A small multi-label image tagger, trained from scratch.
Model: 10.3M parameters, 32-pixel images, arch vit, norm layernorm, moe soft, num experts 32, patch size [2, 2], layers 10, width 160.
Training: 9600 steps, batches of 128.
Data: trained on made-up ball-and-stick molecule models, 195000 training examples.
Rows from expert 22 of block 3, named by matrix and row number. Rows with one number belong to one neuron. Each number is 128 + 32 x the weight over its row's rms, rounded and kept within 0 to 255. All counts start at 0. Numbers have three digits each. After the name is the row's rms in percent of the matrix's.
# up: expert up (model.blocks.3.mlp.up, 32x160x160), inputs 0-159
# down: expert down (model.blocks.3.mlp.down, 32x160x160, transposed), outputs 0-159
up.39 104:147159079139155151180121110152123116138079139089141099159101187150139144110175135108107114106113153109082164113119140106148158086109139145126080121202143161138115173156112184083166100136096090153146093149183135113089158195147104166091156132180190110109108132129131110149095105113173156144106137139096130124159118131080073103112062173183190144128157123146097076159138152209171179170101060171101129106112162116087118086128113170125137106085140216127100167073160108152120145115161123
down.39 097:085136072141090119188181105094171097122125179132132149129041118077134138157119128110131128143113134090148181063058152140120137109120085167105091123121179080113129146154092128103093104142193146114125103160139121120115127168112094058081105148106117124207119103175157178079166110111128142153120118141110112199153104169172147120095159159159100098133159128120162106141088111138118168090145095181135168095089127201067159146110127107138143111103147117166132109212118141101094115135053157
up.40 111:144142137165117040143071140195055143097165115156169091099132113090180169072123120134162100140075154169116143089142146134141130119149138082154182211138190098147105183155158172135088112096121159092190113127130127109136113135160139081116055149138150106097119137061170108149103135090149108150160137137120172164131071173145172127146126162099107116141207133160120073116088067148144185135149171102133144157121122121155184157095106112139073128102120179135135157099132138089112151115127141
down.40 094:148119122113139087122096165182135154122087120149148189126094063105113077118149149125121090098114094188141101104189092145122207052096152155077129103121168151125130075156142064127100148188165106162123104086096105123123118097123159176147131170093130080093094083161151135119155122187145136095144089092163136138168120165123144128069089094129166141077166077126133126129113138174090131104095163136116115123061143078078105125081153110123112184184178097113094158107073068131145132115154113
up.41 101:140114122065097091111121133163133098140200126141153185123147142158117111173106198131115104141107103154117106060121101183110127139222158110153156136133163089103137148115137111079086106178117065073084118163151184127122106094099160110089055163185103153118123158110176106103112108089083132129077136090087140104114066116184157167162156121143103106074129183083123145111136098138103067155112104082142103165127144096144165159112166118127148102102140106124117163197176167111153135158156099
down.41 096:162121147121175143100162115119125149149102133147121209118116098068111158152128103170181144118108129100122149098128104095109096088117075104151111072151125136139176133160099147140084138173103102151095156108106184119137107057193162121083162125142148125082164094092141189161075133119091160152071105110155138098178168141106204093114160157152114090153146160060100097130176152151086138094113108132129090128077121095104047085097115125142176117119112085104101085159066181072136149101160124
up.42 105:114149138161075147055199063150157052097149114054141134091113149094141140116136130166106134136168166136123132047130115094126132155122077078133165155109057062116094131081141129111168128138126157088128152077162119109149086111086079047095168113135079157142110124077060097116121114077103122204128110119123137152129119114135098132152149111151087112132120133144140140109161139079090117104163134050189151134107127118133061081138129096098151176113105098127124129134123119102093171080142125
down.42 110:112118132119108157128136125157190115141165077114191186118087113154099108165137140111144140137189100180141132191134133169129127161163132150128194115148160025135141150171108098149177110133113129120170146139134134121192144133127073141089114150119116115182120155132111078158127124145100171094220161122100111126148153117096104113187152117127154131157110120183133105165174140087106104160062172130185128090144158120154082149085114124089123124027133179122150154122108136153162105101187060
up.43 106:130162139145166110122112151164106148109136130125140226171136164139142082139153104130117118137068127088163120122116109193111191147097132051134146087146169098162091168168106103155100086108132114097084098117120147085154137139164149153119141089146176130090129093116091081152134119117143129136174137094167100151087102187131146120123162111094179129115131163057098050137173120163133102146156126137130217138143051117100141114165143134145109113142150087150134179066195044111072114112112096
down.43 104:091161109108121163143149129127104098120034175135135124142066070092119104115219121121085114151114056091086069116088134144101109170064132125129081177101162092093168193127161155106103110092115115144153110125147160127108165126108130117168127090122126080118113091103147111097105141123110132135122150129181102113088114100114183193171139164115144141141146074111122108083115080104114089128157064086184140095139103194197139145149190151105102150103130117053098106139152143134104136174133090
up.44 086:159124098064139171118100155119089121112176066090132146151122150115057125141146146102090089136066143102114109052110139140100182182137163129077136135125072120077117153136116115112093151086090132119119115130127179104112117151146147120073157123152139088156140129083120159093186127205094103081136100173105133136159139149132144173167188149148122135169046093098060089123101119160151178155106150165156109138069085123164158126132186149101046178153163120115118100134142130139171086095161130
down.44 102:143077064181137140100132136112171132132131120089101122171160111112132116092174110155055107043102071146094120107090080162144090150153132122104219122157122119097132170108112076127112073174108145136118132151140123152133130097183134133081181104081137048101165102122139133127109163194126131149118144113148054109120109135121099155135149135098119117111132097077133174177164138142096071142080172147155081220140130132092091162097141129161162173079100157115100115165107106156181145098130139
up.45 096:104140136138068212135134119112089142095147099130113107128123153101160075116193141157086146092107148170118109123201114085107101164128158166090186153148130144085115041126089115075146129108109062140124129174052142158111071117074084146133158108171127140167112067147078139094091140074109114104100174119172108164117164117121178143153138178126107124099099166146139097129113127133125134184156087135166141163136161113110134135187126176104173123145077135100077162139140085131093119172131199
down.45 092:173148082120118163139094087125142135170116070100121159131176108143172116063152164096125138125107129115096081055135090131080114070154115117107166130182091119101139171089129105114141136108144138105028100153123163159139133150168087070127113151097098094065191119125135132121124109183138242181096160152105111135099088128127190154146138136102160090109130068082134140111115118181139084145121171160121136093052133166098113139116143144146100139150112100148115125142199086153088113125135096
up.46 094:073127116148104202155138093143159130155123112128125096093129108069128094180075066191180081124112168176068130133108112113140155154104150087132131133175134126157106158156145191180126111151125083134154109138133135181130120116165113113131168127154083125093088180150053182092128152145147092152118079137136134172120169085204136097168171137094179201098151093152082218139119073166147137148130166105122136138098070145152119121187133118130125131149128102111150126088084135135092143167109145
down.46 096:159164162148118073181164185100102152119189098112116143116099069163165099087129133154103116083155076129116100164079112125132090171131133119078169119185164105154150165114151144112134151159126117098071088121138186187163122087121150131176140146133102131069091176169111134133136135169085166143151131118136105108210168168113161094165157048127195127156142131087173109150127131135141113115144105156191068140117174125132130089119132165174146083141149083190141175103162090066127128120140144
up.47 106:205173169124148172126121181141119139102118122165180118147130146163164174079105127098139178140132148152069125059147170142121107162101141118077088115125163108139166101112111130130187169140107175148068167117114107145117086100136108078170190167130141122144128106093121108128167119173138148188113146109127114139171089126173058113072127118161152147175094119144119058142154111085114154101139100107104193137155094176130085097162092128112133071206087076161139119111198124145107135130123189
down.47 103:145140104146154096165081131205073137072160055084147124123142156168128152045113155210182125147076194163208105147093108186171129148097122091131087176135131118161130146098137103121178126127137132094103078088159176146191083093067096141134178119126124110102093179061152126159105107141129122133113139142135120142117085145121106137150132158129182140146163171149165106142123163110115111140083116144116118150155118146151149147171093086166110164119100127135064116151187122136087132163118085